A small image VAE, trained from scratch.
Model: 2.94M parameters, 32-pixel images, encoder arch poolformer, encoder norm layernorm, encoder activation geglu, encoder depths [5, 5], encoder widths [64, 128], decoder activation silu.
Training: soap at rate 0.0026, 6100 steps, batches of 256.
Rows from block 3 of the decoder, named by matrix and row number. Rows with one number belong to one channel. Each number is 128 + 32 x the weight over its row's rms, rounded and kept within 0 to 255. All counts start at 0. Numbers have three digits each. After the name is the row's rms in percent of the matrix's.
# convs0: first 3x3 conv (decoder.decb.0.1.convs.0.weight, 96x96x3x3), inputs 11-21, a 3x3 kernel for each
# convs1: second 3x3 conv (decoder.decb.0.1.convs.1.weight, 96x96x3x3, transposed), outputs 11-21, a 3x3 kernel for each
convs0.30 095:147141137123164142145044128065043139104145140100101103097069095118199172110169154133096149121150153132144167136130134183105154166227181134046135144132166179125162112126113144177199099142112091108172165108088107175143134127171119059154160096086162127081135065075157097070094140187114121121117178165
convs1.30 100:119175086061141146195168073194123126140214145096136148122102070129082219144167117115099140110157138147143137149119130098100116127173154105169092175057078159181175117113166133120132148178136028093105117169119078106140178141114120143119125134120182113101114206085128123096134132134123114101143132114
convs0.31 092:120091121141123140126162128115157153110122183172114141149116152131109077156136129107139126127167138115114128114085143162235162116141124115156139175176112167137094134126109092113165120112113175114092081073142145144186166084147066097126172174117119141143109123095123106152123116154108165216118127142
convs1.31 094:157158144092177176079155148133128159120141149138114124153065070120205064089079092096077141154101157121108137141090122140124090148107119171095138187118094135089172122090140051109110129177098135122095159116169150132088143111148096062130116097091120139122095118113095141158156140127074130114120137112
convs0.32 096:122168115121143102118124139146081100108137148116118124143110154096215100154126146120096137144189125108098111084133111132094227194163114147135117167134082081116092146114159121217113093108134122171137063143035159117071111091159146174133166124145142135148170104122143047161132137125136130074159194119
convs1.32 096:149194099064099134122110134125172132132124167199131110046100121116020193107095180172132124070039081123118122176097124171083073158174202147116085193141110124118119096184138168122143128110152164135099112081133132162133078131104067121174129142130100188140118123149091136092141104142070127135120139159
convs0.33 102:109118132140159128120100100103114160122141088128154136142066120124064149083135153130142125147123155109122130125151185149145049094146184142165125056096116163147126132187077178075226164139133124163166146165114069094144108158129083172075166109139140104120102107128119102106099152119109064115146118130
convs1.33 084:116160137102149087130082125118153130125137097102131093077147158091170123135231174168065066131116092158127143165101152122182181113047115118077147219100122171100095131153136191189136167129152119100137095148149111155146119137137155153216070109148122159088154177162115113148163146131163125112162154188
convs0.34 106:124171141110104081159107094154148144162142103138095125179183111131255092134144074133100143112126102126149157115108153167146112120104191098134158204154169138163114117153141156151138152041123156111072202094084102064137145122133157107177163193128135133146130126107158139069158115144124138111114162113
convs1.34 098:121142118210142135095144127158138121127152112162043125125178094197123090168129109084150099109185120146095134122155132101118084139179144121068112105094140132090177098113147135150098179145123155095091134163147109098103103101095136131116126132133136192123204088087106130104107135137148114130114124161
convs0.35 103:138135132124141170107112139104094077110103171129136160171110148094017126154044128125141139128133120118135142135066132169000228119043123137154099129169120120171126110127136148170063122093104152139143119163165101185133132135114114211133076115054093157119081154126104148106146151131104154124129097105
convs1.35 114:122166152058092139117179133128109079127190100094108143163155188169142086133143152105103139086127134148117112117105158055153129097140129080056172240141137123115147108141130166088122119130138111093165117127118151116142171142110126149119125142124120135159122041189136121157103148109102106149155170123
convs0.36 087:110161127100184126166123153065068149171031073118124152129116128138127153100093080134108105125081122141083133150098143166150065139088139123114152050156133117123083103146152164093154157144097140135150200111110032180128118101162003110137085128152119139113092133107127146075144179096011165198094123158
convs1.36 103:127142100098079073134122152177113104136214127124156091157045101123149087134146092181200168123149182122137133157095113147007143154136129138150132185068122087176117148105128101164119111131073159144127164169122123110106129118095098133194126156083127109127146049145129153130139137182104026192137155142
convs0.37 100:109141122147110090140129102131125136129138077100138110068104132132104069127129182119107109100039109114092099121104116129000134052093077177168120100157106173157144083160154076103173140181152188145118182131112154096132129045092135180210100135151134151127142140147166148125122153126122255139111124105
convs1.37 100:192199129119159130144170123151153112148138102117114147095103146147187119112174112162161117139133155112148145139070152131184151130155147126103145111197123145122087123123175133110148175139105159116116127047074105101087105128141074140108181104197143162117158097115153105144160161148106052113180166155
convs0.38 107:123112182098151104146117163143131179178040137123142147111100128157129141101128137120116132118173128112116136130097187201027173150104198087100103124130108144131122147169117112117123192129123169159136064095089155059145087135103063154155132120169134158122076113108060136122140083090156085129120131138
convs1.38 104:123188104152177123105111120091084148152158132087166137101097196132075091116158116134092152145118096168112119158060061109235088107119142111086144124179120122142119126118150124139151101047163174164133153074155104164165128134196123213189152102159082164199157162077148130101169169145130156151147138156
convs0.39 107:128068137104164128121132115136099110094041086089079126113107136149150183122136128103177103113255093096115119100141108127133183093079105133141117081138099096101127145133096136171069132143105133120110126148104138156194147147123130118149088190095106121091115138066087151106143131116097113111106036060
convs1.39 087:131133113125182131115143110117103122119125111130167127147158121131101103118129112084148066109074137154126129095175130101145190127075114134092127157105133094113097099188124150169130123149112103100136095146089136087125149082144155133140138172102162120123174189143178136140117095051151147094102120095
convs0.40 099:127145104116138149172079104156080126098120136125131130102170133150197141119172132121139134105104158117114104185117086064111125110092116104124143015153118060133086148110091128156101107098117104091177174177071213079161099083112120218085211188082145134153170112132117185127121092153051154091056185068
convs1.40 110:159156077151109181150171120132158111117094199103166140151077136154057088111105138118130136108120050114150151146139096099176092151164130137144128112108152117178154125126126129153094135120077104139110100113105167139138130111105158080134123123178134152117151107082141136145150113171158120174123121146
convs0.41 101:155107154183190094156065175134114132072044160095104153144081211117026179119089124126130151163061137133153166126136098125080176145102115114155099113192117129127116140147140116188034120085172112154182079094036187050125168126087222181155142120151114087148115204118069150141145114117100094149122096137
convs1.41 101:078130109130091107101132152105194163037165164173136164134136129101131146135137182136151170087152148131122167165169151108107046131226095121099153089096053137119118116141139163117132160148128083114168165115119096088121122206087109113040122130109073127121137058166107158122135179184121170152150121105
convs0.42 089:102116141126118137140107091161158133081194073133140122124190090129152097134134113122167139098071082155136125171123099191208148166168137126132105120176162118097126125208117098100069104129112141062119151081089123137148137051124156073136152128128129123133070164135134062107141106120112186168107048117
convs1.42 093:132165137118130164106163117127150154082167125110111007117150121158097157119167142124158130099186185173089080106158142143130148117061118123127094114096156159090176125117139168108129145111109100181146187065120112179162143175129144187124136168179104120118168154162107178065152116161106106144144127133
convs0.43 108:123134186108224106130105115099068090105157177100133100160127119147191175099108116109101124127218202140161144127113125107125146152126124113086110093225135126100105146124143128114144106141151169116116184135090193141145161177160113255072115134100112110124123122134096157122122099104029068082088145119
convs1.43 096:147118108091143130124122127122123126092078103114176089158130116155151110101092134150101061018113101118084099127124156106105109136146126131165133130089141121123151138139107134145145133152135151121141153148153181176107143135157126004166127105100140124144144150145132197143148075112187170139112114107
convs0.44 100:110120101119095145117113154118172102148185109124128099136136137101089088119121130119172123137171146100136144137113128103180011106151134114134156092119109155146130156103175156038205102123126125072110091254170140091153094140140098116140129121120118107160102069113098138106094108129111147137125099124
convs1.44 110:139143075133111164151159130158096118132124162120120121108104157174119063118084154128100099155114151163121124158145117122111094106094122128133114159116142087130128112163147068142137118108112144107134129076157167126142152138150139086191145104152119168169095104059125161150116175133085036157124120085
convs0.45 101:114175154096132159141195134118135115054169067138132127170114137087130109134073055132145115138096099160133150149120131101035103171108092096164128061128156112105136119031146120064084130129186101107125171159174114175070073153128148255119107132098132123146154082111099126141150111132156114093118098113
convs1.45 100:147100079147154163139126106126134188162073113092061164130145041136157177082104121137128142163170144119087095172156119138120144065198113099122148187088092068108157110094098117097104141214090143141106105116125130134071141126127072085115097081102126123135169134136106084122142168165082122140144105117
convs0.46 120:163112148147094136097114074106109104132127144117102151139122126138135112143103124085107079084080116166163189135128119157107155110139111132121137110176113148091123106109123104164146154082153089175106191099165120146112144120091117120136102124137119152135134117126153118159144091134120099136127151154
convs1.46 090:139138181150105166093120111141118168102127185144136180097143134178174084155075156159255148186131172093111125071177119105109092172131121138177117166111108128130174109160146149146153096111147166140139123128120121130072087142166105152069084104114046122104121149097147120129122197127134166119124126076
convs0.47 099:103096105078150130116110146170107100134044133136156122085108127151112114174143122135085112139057150166153102107104137115133109131089119176159102067212142125167094142117136111134138157091101151053191091211079205099135123095147119161136075180126123120113111109113091158105132160131147188147087078100
convs1.47 103:141099129209108152146159157093153151165228129158126130146120169173094165125125156067161100116140074106109123147137127146096122131125132144108113119102197124134107143113098093073181125119161125115133127126147121171117106156152115073116098119130124125125143147144119177130159200214157092045146137135
convs0.48 093:141185101195197113114154128070146124144042110142125145121128103084043137083151137153082142127098118148113101144130162109028162091105121143146117106155158123147148136124171107074164132152131134103093178177164197139126131124099119142145137079138129126118120132117135143136151108115208194187115178151
convs1.48 097:143139150122029015122100177123129078112227163111113147121079138095120151124092087133124102101185146107104113147122111134146107124172084087174129107017116122111110124132133128140099111135109092140125129148135133098118132135079133204168136156125132136138175139119102079097092113120058096100160101142
convs0.49 100:118100113103182106133119122127149101106124099118098124109119105109153158077112196115101116147147121123140145151130142107213093130132102144052144193157166116137117125176149077222133138159116163088116109077104118134151125151129146091120123128126097081104137125141110185117161107113147153142150129140
convs1.49 116:153159175103034170173171200147141114120158117146105127129182147141170156150164179141061148111144169138161180140132147140069162116188147189123125160115140196147138122149124177182133118112130129157168150156114148156094213122158125135156124135142077128082094083171087098091127109159090140095127141147
convs0.50 108:155175103134126136136163121086107168095093106133149148134158116128124092105131104129122156122113123126138113124119108137071113128157091116151128046122104099127137139144147155030086127099141164177150102136099127127147112141143182134134132079135156199154123094113120111130130112095108055139124089093
convs1.50 101:130099107079184165141129128166087128130255149153139093105093099078138111127145129035120094118105188110148129153132126082143179117096112124056107118145189149144151122168111125112163150133113119130136074181132107111136178171128109123125119112121134146126181125229119111101118114167210154223133139115
convs0.51 098:114198113074171088109140138124120115154173111120143152133164137137118176108119145143125149126104092152150129118090147186116106141167178159148146167149091120097098160104126222104143139125117114121114165145100067126122148109136181190102114205154136173095066165075134090124149118105113115127142109119
convs1.51 091:158170144133010110112109113095137093190163181118124120101091123111105119150087140161134133110166182115133107143141134120118110156180146150157167141121110140058107159176148139096065169126115098125139123129113136135118147118050088094070088093126139141084140144119090073093118142105121140133100123177
convs0.52 102:149115145116152128084171101106112143057190148125146154110189129079181137139151123130147139128023145133177142125124156116064192086102123114175132046097061096146133096109170133094112151170121099145153116105036089137086098145103162208122128164152195122118138152132099128157168156116179193134098062087
convs1.52 097:108098083100073140144145111149143124074072145120174123126094150117106166188116126129152081104168136132131104100132189111154100118108127132069121171106162140179149124120104136118103163116089136092127133199160078127139082161102053142124185175124075128132153071073166188138149183149125064051125087140
convs0.53 111:134151116115120104111116120147142091111204108118143115157135120096086143156103141123132126123158162127092137150149114154158055144152121108164148148076078104119138110132151191139163145087171120116140090090115173058133111136116141060122104138123110135106120137143132125102130105111097000100143101097
convs1.53 101:170145139123178077146137110132103099137065123097122108132157104120139080123127116115141111119136132136134158139138086147200104132145125136139128116119092111108174115059149132074137102100125127181166107112146113147139098100115167140145157088107095115164127109099169126122140130105169100096127139108
convs0.54 107:163151108124179132121196123115113156124204119149087090138119144081091119245108089138115153123112128148105153144078145081123180208202120072087118050170047120182100089130138156197065095181137159046119100216124141046146121141116080130120110079157091113151156102131106125140113115111128166121116136094
convs1.54 101:144061123185099071135135104200110097160128189169118148143128138140122129119137093119129135162128127144109083169062053123178156134117110139034099205142125131115124122081151155125157111093164141127136126131164139102119123107162136117141146129140145194191115109091126128118143159162165089120123143140
convs0.55 106:143101070104142057153065104109077160105094122105088139086095129163096107152163107131156132085170170129114117141138124144125154149102122157192075092211075099143120146082116156204096131113085110116143093203163121072093118108124035091135107185136130136156075170111124148106118090141061065127107139096
convs1.55 106:156212123188028144131105129162090113180099159170180168103173144153184081147126084150062119042093149103138146134150179113191134131087093156109120161157148151079118076166137160179100120157104124112123083141123087164150217074129148067131114097158130136067095110106114146095127111104123201115128119117
convs0.56 095:090144108150152183157130131066127159142067142093147158130139115138108175127113134127124140116121120134097124129166125077199075127122092147169107164126120195130146148071138143116109072126157102189125162116177110116132163096158162239153059145114146111099133159069115171116173184131160201103137145147
convs1.56 110:130150139049130171127164130151124172091128128121160120070080165134185075130147100094160162159100080123150156096120123116089181090056131165124106134093150144087108110159088160085149128092117139152101173141148145102102174090095136085093098173102115120120162098098137111121147125120139029176121123141
convs0.57 085:140138141168105183101152118127156118164102120147113143105149159080133172130134128160120159125095162147145124119155119077072100098094128152060128125102110150132129107136152203126159112094134112058149167112160167143109115079087138168103124112121141173139204192110160145125166151116139166114097121135
convs1.57 093:116118166158193091118118115144092118096116147170158151133149147095110156151145129186172137146124148091146127170155127204144177141149150122112035091140156167163114125172107103102057150128130142139101097143106126111130116123128180137168161137093133136169134089132137096117104148145126158159117158139
convs0.58 091:145084144118131142109137158108121140146064058130179145083149128104136171142129156121118078140133088126088127112160132122130123103139149061125138104112184104111139142118072109097075102138126135171147121093084154045152191118142110077103165229069115124103128160137087143124139187176107143196094109160
convs1.58 109:179101090169106131194144156101114074143139083090144169143102156139153120125144122108133150071164151127112117068062103100105137125163105127145095140163161125118127166142158133099123135119158118173170118157159117146109185129107114158096153148123155158094074071159143105124152174150202122143105106128
convs0.59 099:155182071169155112155130188161130102168134126141152071124114147232143089089093104146115137105114129138124128152161140079033162100159106092128089013093119125108157107152129114142101112138124171135150172176160115166102100146131181136129153116109112138102132149069094162102155164121121131031153149133
convs1.59 102:074084113093195109052098115189139103115136146135132151100137159124131149107190105151117107123086170152081129169152149104126152154099184130123107133148214116164155070191121089153114092107138146142153145054127130118156196089117098165111102125141145120112161116153174144127201115119175072145147131101
convs0.60 104:125141159127162099165101156120157108171115106116135149147120112080070114125094140135136148118123157121135148148140135155144054132137164090118141116162124122097144150180131138126128181158079139150129156145091154030178124164132148102169115172142120141123103069157127147130073121087075112145135098122
convs1.60 104:092116089127149154097097131134142145106117097158149164154103130160131215105125089108115134120157093126119104103087107093085082145124152157106170125131103167103163138156118166093191135117120108112133146142138111171173130156138077177114093097113130120129098144100121124165207133114078162152114129154